config.toml
arch = "vit"
model = "image classifier"
dataset = "single printed letters, digits and signs in grey, bent and noisy"
train_examples = 395000
image_size = 24
crop_scale_min = 0.8
horizontal_flip = false
color_jitter = 0.2
cutout = 0.4
targets = ["character"]
num_classes = 73
norm = "layernorm"
norm_position = "pre"
activation = "gelu"
mlp_ratio = 4
head_dim = 48
fused_qkv = false
bias = "all"
qk_norm = false
parallel_block = false
inner_norm = false
moe = "top_k"
num_experts = 16
moe_every = 2
expert_mlp_ratio = 1
experts_per_token = 1
shared_expert = false
patch_size = [4, 4]
conv_stem = false
layers = 10
width = 192
positions = "conv"
pooling = "attention"
loss = "cross_entropy"
head_dropout = 0.1
residual_init = "none"
optimizer = "soap"
beta2 = 0.99
lr = 0.0022
beta1 = 0.95
shampoo_beta = 0.99
eps = 1e-08
precondition_frequency = 25
max_precond_dim = 1536
one_sided = false
adamw_lr_other_params = 0.00087
grad_clip = 5.0
steps = 9400
batch_size = 128
epochs = 3.0
lr_schedule = "cosine_restarts"
final_lr_fraction = 0
warmup_steps = 180
weight_decay = 0.1
adamw_weight_decay_other_params = 0
Rows from block 3 of a small image classifier, named by matrix and row number. Rows with one number within an expert belong to one neuron, the router's apart. Each number is 500 + 50 x the weight over its row's rms, rounded and kept within 0 to 999. All counts start at 0. Numbers have three digits each.
Before each expert's rows are labels from the 100 images, of 14976, where the router gives the expert most weight on average: "strongest on" is what is common among them. Only what is clearly more common there than usual is listed. The data: single printed letters, digits and signs in grey, bent and noisy. In brackets: how many of the 100.
# router: router (model.blocks.3.mlp.router.weight, 16x192, trained with AdamW), inputs 0-95
# up: expert up (model.blocks.3.mlp.up, 16x192x192), inputs 0-95
# down: expert down (model.blocks.3.mlp.down, 16x192x192, transposed), outputs 0-95

# expert 5
strongest on: dark on light (99); the character - (49)
router.5:511454519446495451539539568517450564446527519462481533524493469496489463471472415425497550407512419490615509483427414452509521502504492484545584413516461484542464557469493556501577447423469517471516545472437503412461464461577531554524440446536507541466586464583544459524472450462541446529
up.3:477430552451549543464606497447542509513556537537533483596581539404505476554522504558466565437521430448437473485485512459491493488394463510547513484517589551508550574467470522596535527433589487430536467494589619486383555535488503483482469496525479412512468475500500452432418365468563533552
down.3:524435481566490449454600458497489400488527479507537568586491561509548559517550519499470543489540583482381531434421544461488454424444472423502490504494565506411467636453570528502462470524542404586450442550556459506435574489545570509551512489433515529515487596485485534422419559471440591458
up.4:558440499561499456500557494427498529470488390522494393516631594445480462410523550604506480532608485438566479565415397592462441492505492479501486512402555528506491475509510465503509479547507510470468470559442562477515494502519448436496416569485490468545503492485548526522467570490427469543
down.4:549563496437591481496456460562524453477434494548414497493461470537483492513549456414377455563497474582473506548502564522489564532523504542517445476468589479542506524538405510488436513539494469484470534520481510456480477523561418418451558430473520476508494507513471500568497488447536492527
up.5:462545517460581459518549512462542450528488572462512536414507531495422503467552499482494432503532629520458522454503521466512448512572535620501536505560524558498427482488566489481608516479510529528438520465395472499469511494590514536395542494533542555428474473507462468446517415434506488445
down.5:499537524441474507476452421470488473537461545488506466490542483575500515484489584442489511570509426412502500436488567474540527480495394498520518502466447402517481470597471522507405507485575576451460521455626489503561543583569512353554485501591455523485550485544488470573523497568506536371
up.6:456470531498499520546569517424514523534471450498413575509524498480518370463502476557509417519445549484478448549565526471495406507554473565539480566564468571465501577532437503421506486431413450525521418491521491542469474539529587508550529462481628496491496566459587464545467466465479495434
down.6:449432420508474446485532474444465434501502514498558511461469604483499462586461478379492533518504501394489479491517492529471486497417486442470456489522584460466437581483565578471409551560448585528434531520491438537443427453530473414568522516435512472449433536411520443518503662537553530462
up.7:609546487520506625482385568509536555510440469483539483529476425497552459459525484486526510499423488530519537485475548443456514476580549486442503505490530506533509538610497377553425630464526600478549569535539511568459410498558490480491566527504474425564464437487507426489478555496545515565
down.7:483634529435506391432546495478490510537531517507564458525539504440489427563431515551553478453506471503498420471418474409576437419587542444497492462524513411486499526516546486503422430515575548536555447529556475471532407589497453491522507514415520550584514481429541480569476464542439458536
up.8:508370495478489535495482449550511500469528512564493506539540514417449449490509506447495492528548531455447445463548574468581550605484492503455548540483473536407470490459463533445491582564479560551507482454523523418510562583582493528518482509546466496429487481555434434557413389563537510476
down.8:451494606465531576470451435498486520451569530557568513420548479497602475463525427524388607498510489505459481514481542492448620527439524483479548546581472439561492526468604481415571582573483519470614568505435546541490518409483467502467537568464514476468509526570567559524456488504586577497
up.9:523396516473487437504548529531564499484434494449574506531530584450517472457482503555544527467462495518542490559442542541443522475449637432508488620469518536455557637443456504510458511511596368486441475501427586426567561504567534502525458528579385371471448508420547475533466521553438563512
down.9:538505514478508473484493441532440436479473411498540572589486617538465562524495555527447520531423514571462550435443462532521529560421543547488490567556531529494554496489476589495466446458577467510532558454529505621456438516484496567539514483483478568540425501455501488549486546511531564510
up.10:477472469517537487520538566534488467488561518506575570518489485433490491578464625485447524493444545514423519408593556508410559521558437465462508492442496528501557541436454548487635550583506396453471490524532488407497451492548429466474511480494475461463524523592619465540520572470493414545
down.10:541469451532492501575517528452413416435530516457444545492550483493459522442489541413505463508426495479537455502391545434608580482465462543497518491551476510556370589483572464457490509496398531612552508490579536493411463578455500528436548574545454486588454492466504386545491516551627489493
up.11:546456487572438429465460525469436499499524551527467505522479552665510539509463464499444483515572492471490520469380471532484554564519498487415468421583495447497487577502536603467552542398415613489585599472449569533577540510587524563462581476474442532544530498503456623514540516480562504475
down.11:551529476565575429379566566514510536522456551414516406551593517474550510559464562524535502462491507470449516534529454533491590511494554487521529551530574509519592494475554482547527457540449382589409454496532508446545592537536463479542503553436517454408500480440529482589576540432577431483
up.12:518517489556428577507442525455477507504449451435512576518549518575411451463500520532504530571521473464378622484487531496467439511447464600541484471497528492499498470372482499522420571451467405540568590527503509432618490512471565568417487416459429484485528435557458491487553464472472486499
down.12:488552496466447542458472432484524541419484603481424445451554559477506473595501618538586492503583490568532490478486586395513551467491550499482443575488465543499505504499518485513560502521488551558476492525487477445526436588456539499544537421585540497444431517442535524440517509487561549542
up.13:545628476446541411594501542495484536490521607462470494484531420465510540489553538421528475480521540540537528559491540553504505547550395504546593506523539548466504406536455459450550493513553473609476535412462536541516519520435470422479550510468532477530590490512441506607523539433599551471
down.13:518447553537464479526488535584501444609572525564462471566493592549467482566527469541482434460500505527497526517437529537428571414472585555475453423400447511493610551494582426555410441509505523489646553537361504524551563544438408459501511606513450487535418460465514530476506595530505458487
up.14:395463538478473438463440443565510526519441476472506558459504477520510469547567574519564518411499456519491487538440468492485495470435505502507502550426508418546357537561533429532488588550578538554509532464510472476495344461525556474477471443557537378358483542531561614396473512594488512491
down.14:503605521534451503468432469441430539491498530599455494460489523563484598461505489480483384477560419497427475443564571468544452455527479523496473503591521468493476464396479375499468536469571497491459432473426443534549450477469454532552471563563550476495433538468474446500525500482439483499
up.15:536506508443393531580541580509504464490471487509504466494525521531532453471454472542554483583574588463513413587464490510443503512437546589529502413456466502399463547463459607498559549541455511509467503465503566477509463535479521513395497471501479428546460399583435449465586540377525615471
down.15:536496453530450578514505477506499444520556435455395500509526473440458535516495534422535458529525459540486498548572430443498513487551592493598461509527376519607469523443434460448489469483454575429581583463519501394471437483486526481432461561505468396469533442403491479487442474505477426563
up.16:439382469497562507428530470520584531587503601430493481520493526472403370530495599452504418453542544482527531473479493506505485494439531523609536551496573471529528503633466507449404509499477520514534537515595559433567464549485536550572541514578495404497496526456536478516495510503536582473
down.16:576447509481549486457632510568449465467442485537463454512500555466560535536549446504536547495532393473518515522589520443534587421525475525554471516527477419465536518530447448470522576512573550426538444458487450514484426523430535518561503522468565479508369618504555521507490548506449563466
up.17:465486549541534487554454571414600499517473543500485466487547522432381570462511596493466452607433401572491436560472595404483476414460578512408509536476524463497531505509416520492475516432426446571430500540482503450468518484542534538434497538392497514534458487524447543499443526399444495459
down.17:533435533482590529612441538484577520470522643489379595530543389623485486546568503544464465475545552411531502515543452521521536480475515434508594444463511484534524542601425530465546492458453528568518645525436456473502450525511565544504440448579526403516468464580509463497455377446564460499

# expert 14
strongest on: small letter (96); serif (66)
router.14:524569519518515388541454514597443384485560518466569511563599477548440439507435430515432377450440530463506443495507583379503409397588446451457531484531555598509453566517478445454520571495540506482470439477555499504571533424519554461496491597400513495450413559428457456461553501429522411560
up.3:493514500496467516452468511532594462457489418500448524467502556499563529499472516471511496538428680473470463562570539566525536428539537497445488501504523536516563539528506537404488437483486482389428464495658492563535474461507494520497513580441452457474488540435557551432460538544436504522
down.3:510425462478577462561521510421502524407608609502448515466562556411401393523538476491501500568483440565443566518421481520530510474499532481520525534440434468508517553460481578487491569446492465343446531557463579486553486582524456446466513475517576426498530488588458488508426525505568482582
up.4:541455633542571486461500521572502538523521488503555436530474421451538546476494553501590507479427479466449479601395501517471619525519517515520489553444533507491421515423446499495454503553456505484590515508595498586428441659497506531605481501452547504556568471502461510542553528484427456456
down.4:538478464526446502420540460492482491527498631495469448456493539552560463577544504490498497475500407533491566370479525473496376472434426495566518408481495419483521548490514481577467494431550485435488473575525537458575454555517444535494493473513552497525576534511475427560481578546422453528
up.5:486580540549457574511474467553538513510448528523495466416532538478591471493515445560500581529463430503479595555481496484573489544491469535566502474502456582541568432516552487368512556473536543486569421428468621490479520469548487506511526516510483501495547471551525517498503543544478464434
down.5:450462553522538434535344454512556490477524540529505591555531551508477506514525479424552486468424488466494497506556510470441493460450521475543347452495505454494484527454519404599492443484522475595529484380460536514527499527514483555489421529444459475469435496480529557522501498541547436509
up.6:586504513456418461471489499509472424515565552603479490492518464458500466473533564485402513540446420469530494450499517593430596482495518489476557543492435578445562556560551559526512575529554462492495523542540591554499585498460469578473517541571473429599454548504440516563419450454527491475
down.6:521547516528462537538608492371481532507556468451588514564495473546471477451582503498461364464560578549493435498475489499516513496501457542473559499496520449538489519548471486572481504460465513445454447513519358493401471447472491448564505492451508496482563412456524516506553440532519474450
up.7:466581412471484538430504522512430612565425561542530547477422554559480622544560588430520461496603487544521480473506539540353480481401508510479562505510463459537521472487502519568453500448451531538521510526557497409496489503465503497564496580513480477440490468519546550477438519525529437429
down.7:461462505430568475585488498514476458480533503543467545550521498399554447513461526506511458460470491507551461466494607428410518426510589532493376466481482532429535552526469522547459543482568443582525525511485473469480510458504580582421524411571464411416498444547490554424531460571576483345
up.8:522580493549511524495413501413524533488494437468534557519553506408405404464579524495483537513445476456521486557463484515516479443455596495601576436418472488486421529434506550443589530515483428551473440517564510445507449509468519517661509391467473362492574507480535486470459505424610460488
down.8:523425520603550593570515631480459445483505556477498536544405477526636585523424533540412513515557500508509552524472385433523493440621419506520589547494451536485415530510487506467538439496467507504463479485518555455506496466514480339474549611516558504510517474497471460472561538541489448510
up.9:499548616441476390572527419468462489514460468506428539483376544380521528544549516434580488528488489472489496439549575488404509519489491475405446456526479574518517526508561529582549513490476492463408463460508543528501539485476541484426581544552495458523442523530549503457480515540425525529
down.9:512437493504575468554522540438448604446571531479510484477467520477465486529468474510495552465496505506467460499503529468510512477424452555504466404462543562449531449377487502487388511494497462526583498487396609481523455532523402454520504451445478455546467489553591606563416496501550582620
up.10:480568565546446451483464574551524423529472520527562497538464467470449534456483538521523475452571502472563566543446534478512513447550522630575566521418457557446403472389473425392524502522395542504511567476585599529452503531437441476427425461509497498510517566481496429563530406539538537416
down.10:500463405483470519537429450557475533461490442540547593367484490539530529559521456447528515510480502550518564431460456424467489499408459564537512533445526563507484438599531434552552436434489512512469558366489499524557480528482591517503427427480533493414492386491569586557453603461542471485
up.11:640547529447466513524525538455498476467398484554543430535551448574513453535547373559542364426492479483521389492470554468587597446357487527543537549538521542497450483488440479459518587418455452572580525459562480536520416406492546515426513532501448520467522599412522577464476477529504474492
down.11:412499518460530469521480500375506572490506505552490488427441408538485522554588526453467593583566590452465455520377510554610413547469478528450493422458475454571547488614568473644552482475441524539505481531413554485581561461443473483435537513585461484589499486560463509596502496497456457547
up.12:500559465581538600474398457475547483488369528528506520476471495515499503502471577445516482512422453499495484411557468492607509482520496605528497560439610604536448429481533547437522455553546500452489528450463499497465425515587447545376547586495460515445454516535482412443539455561494432502
down.12:423553484497448516452516588467410512442554445523419527486498508508492399468529550403513445572513386449510426476496457583521491475486498512392565494519447511531366547519520482520444407496497525522435493531451527548499537504600487449486478360569488468532489510517600549475453539554499466503
up.13:488473498492482497465499446588533545525424487526553522499489544528533522494458489523491448416511523553502456493502572494476535451529458507483566523504451481545504548468526582446551500488584475492491461460381487519549428508505412428556517582588431503525574547538516572543509499405527564529
down.13:454519474481412472474525483502457567519489461489517486471397543385506530673504565456509443512553544460440520404506512511509478480511625575412394466461524547498493490409460489545544515478477506582518563502446500561382486600463539469581529574447553480552434499435435397522488519507415542511
up.14:555532478543420522486510539515593452649555529465549435539579475488491617434564469501538521451477600535552475519520508484478441411579507556524438452475494609533510543479519487519518487542465581528510420495506504593495520594510522462509456512489528482461549498470482556348441567478541481414
down.14:401447493426591550373533531537526400489527611460527461458516558500505491566459489476496576481537576501544501489531537389523506537494584550537503474516488461477483579484495562464491469541552476509599584553468466416573557498465422432532530476406422471457508495479506499590523493542564500622
up.15:526499509567557479450559499423484441521467486513475456537548498493459488478519552538442563437414549454511398483577487503460547481471469509472586446452507524420474566438560498585526584450505550454515587441458572580514502489456566597479492549489565437468552457483493516490502450471594543410
down.15:471488471381573489480559556649423508474528502370507539452543553517494558493568460569583525488438530420572560502477466481546501537466496517568466466577433556522492573525492503539481518567425490532508420604537499445451585548514451418551492565560499559512511536530473560535490469529550433506
up.16:445570564450512441471517499426551501399532490466541509426507561450488476535479491472361487483512574542448529509549554571501533464534524421459485472587534526444525472459552542538428482546510409486498530509566553464535503449447543571526452487501521536458475497520374477482413526413407441480
down.16:582453497512504551518508454483566437537551421554572565399543503578467555528545500534619622398444569469543557498546518521455495448465472418417412453510462529478523518539514546501526501427549445512519493444525595503479518384508457468458522472522499485541463582521517506572488449369548629568
up.17:476558515474408511445471485387483479394522503527495584475521561580513462508496417422578530566503476510433458529484562476545496494532584505501519457544442482416502527527585429466540519531526433542536480542448561511533635562454592444450465484493560597660486436527495470492499501427551567484
down.17:488503485388458584424515460530563483502567428572516493464481495524471558557401544574468475441494502557482543478434420513528491538507486497529508408458507551470583452393518506491441500574474465454616449521562420539490524500474497494423445556469472453478509540548472471516524551466533466447

# expert 6
strongest on: dark on light (90); capital (80); bold (74); the character U (25)
router.6:454502568481437526494385435566530535411454445637561463415532454490444491495447409483462500519582586543466522502538505557554486553508486441525573519562590439558482539454488472506528528646464524556563436548515522521508510473477449525474509541454418474448447522503563490472481500467416556529
up.3:558380438529489470530519449509450482539412503588507518533535654548428464553485479399458533505607486589458565621536527467531492523503513471445523433504445530525474474552529448537486491529534538572465576527545503554532495427512568543467507548495533573560487549545489522537487438529514583459
down.3:493473434581541470503573559623505549517486543495527548556583524506509491592535417469539498463427451463499531562449460580457537483443477465470504591571553487436526556470571472494463588473403523543345429397563543410597566498446435559531451416386503437454480447662490492502511524481555483482
up.4:515528462435505456633511545555501489573425541491473491528561505516448507494507519466460508544474462361506432459482563515550545605474538410418538571495568484509472665458501490484544496482506490505525494449463481462517590553587478446476471497436611562525592489505419458575577482491515535451
down.4:554528522447524479493471471474479457536559443506477502461492456476562464508450490549577538545489451517440547540507404621403533544451599423566487446452420535440535520468517473514564509576458550426482505555531430527459505456417549592494452469539431451530471526540444439602493517524467469518
up.5:559426510461507487553562564555476492436510499444480518548473511550459534595478482580453596588430411582533570516493540446421544444453537519532455452460522578598499464516571472478445498486546565542508462536432495535472480486473484506431547560511529567525584569501530611468521529524512549379
down.5:439547433516479442515365480592530565502496534517438551427572414494479557522542495462515545484480437531524532507457492524556544491507554566503528530489502508563406444507495558540500570548588446518466505455534537482483526489416496485507537422528549545535507499473504448463537460576499523535
up.6:533591474529638485459545454522566467496558566421516522463455561459535426446569506601460389420446518573585451451457470531481523504521563559463516486540480556462476498483447520511481513455472492504575510583456576492478521503617508512520514448539515465504522469432521460468557426436503479588
down.6:536501451519478467630396576404445528486481451474476453479428362427359492533422567488471528515543485525493577484498544455532543530516418433551546537454478553589525520476558550526495529556509530475483530563513484513528511451395531496577519513552496584493547435470504535514526488513509489495
up.7:537504578526453479494442543405467489481625502534562431527522536592517448475503528509460420533477590527520490504615566430485577439453422456551510506486484599586490563506476472527530596574551498510495579440530466545462509463538595462573512482438452531456567486512482524427466584485414468475
down.7:451460529511506587444446481480482531462528502563480463517586606533434471506382470529549472394502507568470530465565430540526501537539422464493413475567529440595484530504585480544501547489413564465510488493439497480547490564479593589486431472460398588532462489588530506536557451493488516581
up.8:573475448482509453512507581424464478509514508497544576472446496465549468464484530456531490479455545491529522483472459535566558444416484493507581459532590531455475477479551573436455577557499424469541407585452601487498423639551571444565571448500505535519528457514493522467557531499475477523
down.8:518457489555489587566403367417517516562504428492470488549448504425510535591565487430527449497528509496574447467536561412478414520440484429457449486489495403513513517465588436599526428496519468517479542593489515596543543509534452547458419556595484468533478546413513425517480501539515452509
up.9:464454524485476506528519483483534599518509461527506469551402505543575496558484462535470536553427547477535444489539524505609569487532490441394497492451463573516552483510523448561555524498592564505508461522476513465511457472447521477601506565508533491520415492561534548477460572529497442486
down.9:535539611546596568442501478512517459463441528542520509411490472367479520512480631532481473410464494547538510519467561511612553492483523539524511476518475509481442553504494454577543471479522459459626530446537440469535514416448564553543465563497547524464502494453563493414572450582540528462
up.10:542562559545388524519458499506494555511395499503425502492426370475414541545506513555484500471403432487482417503567512520538492458462463475513454527613515613470523372436559511473511525509486619615461452409457467484538508534412544427522476439475471522502573476457382579490473448586546524543
down.10:483453542495536536553533472432531432416481540556594444475431442560501583449546472443417498481507514521452532522530561538479527409461563537493458389447571459552481546434524392503531515460625476497501496487486534523524432512499517496426453575501544500432460507431535448512504592561463479585
up.11:526406571502494472469559502556441574405536526490520572547458547498499534460435476556505538571562501541534501513450468544509451470434494467532513430450494551423493561520515422527530430405425496551418415519554489500545442541454492454502421507557496523489545417494453508449553574542514466526
down.11:561446554476557570465524492516483505497505501459495441442457494499519535428539418489542531430392405522431576476504455506506509387439512521463495507550484483512443505442543480482522525525511513638532499493482513465465427457482417517582408563450536533434489555597533520475464405454534465485
up.12:495459437487541555399575573517490475563469478457520556494502524438426554496442553558417594502547472480452555562520536421514438464488461553529495489493486476504471488462489480539492513556430455547512476493511575491399591589490454476464587558543390509499536656422518581511478474468515571554
down.12:425510511516500520462558559475514457526482471442449534498523446461611536538475560524553512499500516425569497457472517537493434443493462549477496519475508545529500488399382424479406546589532540545538475491559348536556605433447551492537454412461512457525532480582432497525446498504516494520
up.13:517464476571453406476490527506445475538555504545481493613543496490487518469510544440448418493480529488440505529507588507479505470521560478484562560454468585447443475490542504490513470488496472475451480535591464585578482492487445508479422425449448434486535515467489491602532475426442540420
down.13:554538419513548546476458473592517482443502489420509473482582446423488503473486506483373519438512436454471530504548591555480488474541528558477524505527521436568516473564535484551525592511506516506537503505467554554528524449402489517522514528502563398506619524461551487491504452483524465424
up.14:435520551510502455468422433447524492473465555476438479407453479482410412556437508454520442513459457599398591526504505526545525429577573464557374500436560512486508584497543539526504509522613480479452484532476500652453453486462485473475491467536527532448504488484493562509385461559547514461
down.14:592475524451526556479503506481555396563499458514510555536474452537525499366539428484510526481467522568552455521560473428447495476441526451430529530483543517463500498524542437454505529459463564488556444453507532447609416526586512564483520466501564540564472533520493505418486572493469519483
up.15:481350502566446511496524377559513467474492535478451459528477425529425569475535456494577423508596485501499487506483537467415533467500508488428536518555447464511408534437417529483526419570530400497408567449515436507582610490438507448537502435455589515483500433535493503575519410482566573463
down.15:505516455511441423527491513515408446459579545557503512547565560391482545504530500500494516552483470569515440497477499541516585522503547488493532477495435537547551509517454495527391513469567511477491547398533556434557397535495504515430506560411530451533498428487425534511568532486543488528
up.16:534471529467521443568457573530539547508440494495452501503476521549425495541514509532470475579616514521516516457458542553420549482506454522451539487507433541420413458520475514523545375597376470538476534463404551462467431427508384569526507538455432525528457465548439579518592511552494539501
down.16:486518507434518484578326393541397468468464411545513513497592564425596534433533471411514552426497476480448571430408508526426517499456591476446475542496387476452560508525545515519625467472613588562420445498521548415532519498467496537436457564506546510581479504463597599499478545483457426470
up.17:575556451536517499397473461469547510541425520438448473557542537606523465477560506384465432475480535508516580589448458569421446539489505565519513555559538434625475468437534512484533401504455468434504475488577547451451507413553429457425549475440524558504570517522516426495482469523486502466
down.17:467495420458457477489472582508458496606440511463516431487507571468515435504452509614553538512472550440518473476416531447452422541518529397555507516534476534395478505550520519527400519507491441481522406550465511615469551519465549510470589482441546514580513510537448443467476513529432587508

# expert 0
strongest on: dark on light (100); small letter (61)
router.0:533592598550527447505467485530478544452503427432411480428444511484407505486499503469449487486560435608476499609384427539537564493596523569559562575576443504566504437568424527585524465497452449504527424521550571480576498587469470463518471489492431515513528478560466480549574477443549480478
up.3:498523465569555452497471539531495474527503414522453522518530502431567580526585531456580559557532481528550522497493531518483584494487491389518534488470439406542560534455523475513522462360529503497520545478427496555421521603554394456492458419486440464438472471598441424499450561516535416460
down.3:450445469527449436440492538547539572467433557456445492561452550512521513403444441489482426451552460531529473493439577465487456514466544444509537528495494539464534552536566509423576444532551482447589487493489547540540434437443454502507437454491539495499504524313449547551511467443446554515
up.4:581478473457500610470551439498437641499410552535505458422548431437438471503462467496529547483477493527546566599545449526502511465399465505468601500554564444462517572464644514494532498507522469511568536542542539474458566410401527465522399433572424549514569462438513478480468492496513541482
down.4:518553527608542517496564476614515457438568464467478473499487491568521455548532508527509517483536464460573444462450482571586556471525444526537476534511487554483578479644445541480476495486536533426485533458537565593502554425483471566489478554446564573602466542513456579387431443532434485468
up.5:505552542448481544503470479553468506511512550472488514450480466375520526440563536494477484497554570548482501404414561519390528556534473604551550472496491471502498513474491505522421427556535562509529528517386473478495500490468534453534504506496486478567425580597563545561463580487564544527
down.5:529501437483537507499488500530497495444484391631531467530528495560508499559555514545460543497508460356518457586478451503503490511458492510515486483380476525539524489467454519420459543586425389572547585564570486473603456644461580573457457403478466535599480532564496461474415523555594511533
up.6:546477457391483465465493485537513534477456569530466530415550493566480509494506510500395478519408502467546515522504462514490457572416363459487666454479501404535557462492464521477538527459442449446462564499536509534514465511512378540505492448532532587405483517456474518509479445475553429343
down.6:415532570534483545489431504510529445393425389457492503525497495526541550524494454588472485537525514586491510435429514497474496518525473479558453465547503519462516579438453544499467419503642526454517518445514527499541543441437555496541453486569512553545486456411462568557546438509444534535
up.7:469551542507505450506589473440537489555497490377556608430527537403496427474529550441481442527537485420508482461513508542444499566463520532404449579527524492572464516590460384467440579525474458520541465544534448460483551477569447589443492446469539471445561469443473404462610462435409453527
down.7:510407582550532535450433546484470471522544516497398444423481550449510502518528537521494485429465554413523545547539527567494552501447542412486508566433430412571597512441486534488534417562475470426483581531430451499478436447474540492459492530543488488432529487452542430563558496377554480587
up.8:487485605564572561459540551537490434429539633534464482517523447542513551486473459410549538606467462589516497495487465506463512534462511437488515594523600530463519490471473557548462507428485441475554478497498506507530494450482559515485513486386451472442515505552450578481531407577597512489
down.8:480497494454431488536502491511492491484525526370477427426437448495546594568406563508455467542477570514571617532608564520576502483576536512469476580544469557583494570487543415483480555494576524566579521530450460475599553497542465505460584525501547598490551593490486539446491420518447475494
up.9:474522502450567478509526505546545622491486465363514504522476552426501437507520494451567538485505482475485574476468490552545485395549545453519503547484537430558568504527463512533369483470475449474570440550425547450537489511509500498582515488501476475539505373447534466561409495541465511466
down.9:519433469494574500501550492473523479537553617487540539557445540453521496432517515435510486462494459514498597467549534421542475414499537502468541541457577496597607578481530485461509510521571494499580493558540530546465464450550519498522440468475448478510457464452477530507457372539461566467
up.10:421474428522440556529484563530531441441574487486546523452360519589504503485511540569566447432495464497534448452550453512599510494553492520476498576520474541522498555475516551512515461639483392532474499489508497506450413498558528545499542473428458447540597567385414408419501526485584571495
down.10:487566514471470480516438530408402444507521500563433505499497489473514534567564544516420507572401524480480553549548609485495574568409462448456528541491567550485531535514512465436499527378455597549515512478456508407575498421619441482553511447443431430494477514533524523463604526513558505496
up.11:412534478514463528485447362371498468533527491454433487518497490570618580477511459528520458490450400498430443551569473566521541507569471581470508605476482529492525423516524535622499531399413443481627499507448514538465520482535493485437516482437433493500501476534419540565490510488422439514
down.11:501480435468547530535469564506525466522435511509559500508479455477478585588560576517513530471473567455395487412488597489460482484512566412500437482585538419401479515420492559534471534490567438547493437481549578535520430519450455520528489466470429454494362511439554604465451460501547446514
up.12:499531530426527466368513457527596446561520506518515534526466456456565537452485539536434435513522515424471508575555447574452505480527542442515526584620500346487509507472501470483505485529557458538526461515500525501542524581476453532494424569461531498494487415371457399340443359415535474461
down.12:459505534520405523466458559397450545507554535462456496485501588545469486573467520490433515471507575485410352577475569576496551579560513478471540518450525502410409503505561453484480473561431526500483511462479559559443470483492495422444500547435418455476499438479494442448547483414534541479
up.13:471488478528636529470445523477500517519433536623450505492492516536413512488467498500553432513570481468538507431480512413482627508553544536540526496473419542500527428425476484624443475504519411515438513620485520489568501479538503375436502423451533469465530479526460441490504534488497506477
down.13:545447561466554484466553514509591420524525558478511522551595447553566444477515488431517534485492453494506409464567531538495444559545571505594478476519570421514502505602434399532451592441491487510538520471597492485544554545527458562496590575536454422465466460524481417400544499443562439443
up.14:479542470507494490429458532519572469505515476504526523607608530334403438470476493576481429478509496485464488524419534514471456528503522384467477440424432446545569541473427509566519526431586491504550472508394455494521473520533529519492490430506464507430406569446516484478499572581509454549
down.14:502445480549572452519517506446562497472532488419467487543521492549444494505458582485497452576437553494485500618523459597597478471555474594482553497444435493540509515460518453458515532542456491406590519552532516521515602483487392476498509424521478509581506555416496485587570350549510491475
up.15:459481478477538509576498564402411454458409527483547542435518495528409545498597401428454504559436514448453551556546466436510452569587563452529579575468465525575570537468479448475495561478469503520438473406407506504465653459504518445545481481495560507456477513435424528490521369490444426432
down.15:475465531425500499516382482491434431465442469451442480468556543519553539500535469575577450493506486565523454437581513547611489479548491569531530409534497526552498534438494453545449401484587582437495420502518539508538487459484470583426522514407533526448496461493475560522572571550570419450
up.16:452488390524476489549504498523445528458498521534524556436556570510524546500508402494494444511452439580484495495416516471436528461493510522485503571440460551477419611500521431527471474534432477530550458475405478496608535498530574505454473488500596382502527426497489515482540505491482402584
down.16:520559561553506481502504503496484491511578526481508492499482433467565495450523522552542611499464497593414519561546491545483432534479475449476495493541447442521512480503500574442452430506539580459506619495399594442532649500544517471460454457534493507537548512490530443537517488557483477527
up.17:524525578540430555529488484460429472459497422470525485558488480431478516474519496448496515510451445554436467513484478513493533535587496529479472506564497525492469474590538529520505480488485450549536420534551528545564528581523507508541407518564512600540482463494477625375509521585450523430
down.17:420460437442429555466485473479456525507487515484467526492462425528514495399477480550488434463471504552529474485455397590458618443490422495419512541456451497469457509501415375477448527382488504544461496541523529358493521437467456490567546470608412506513513488510569478420437470571505441552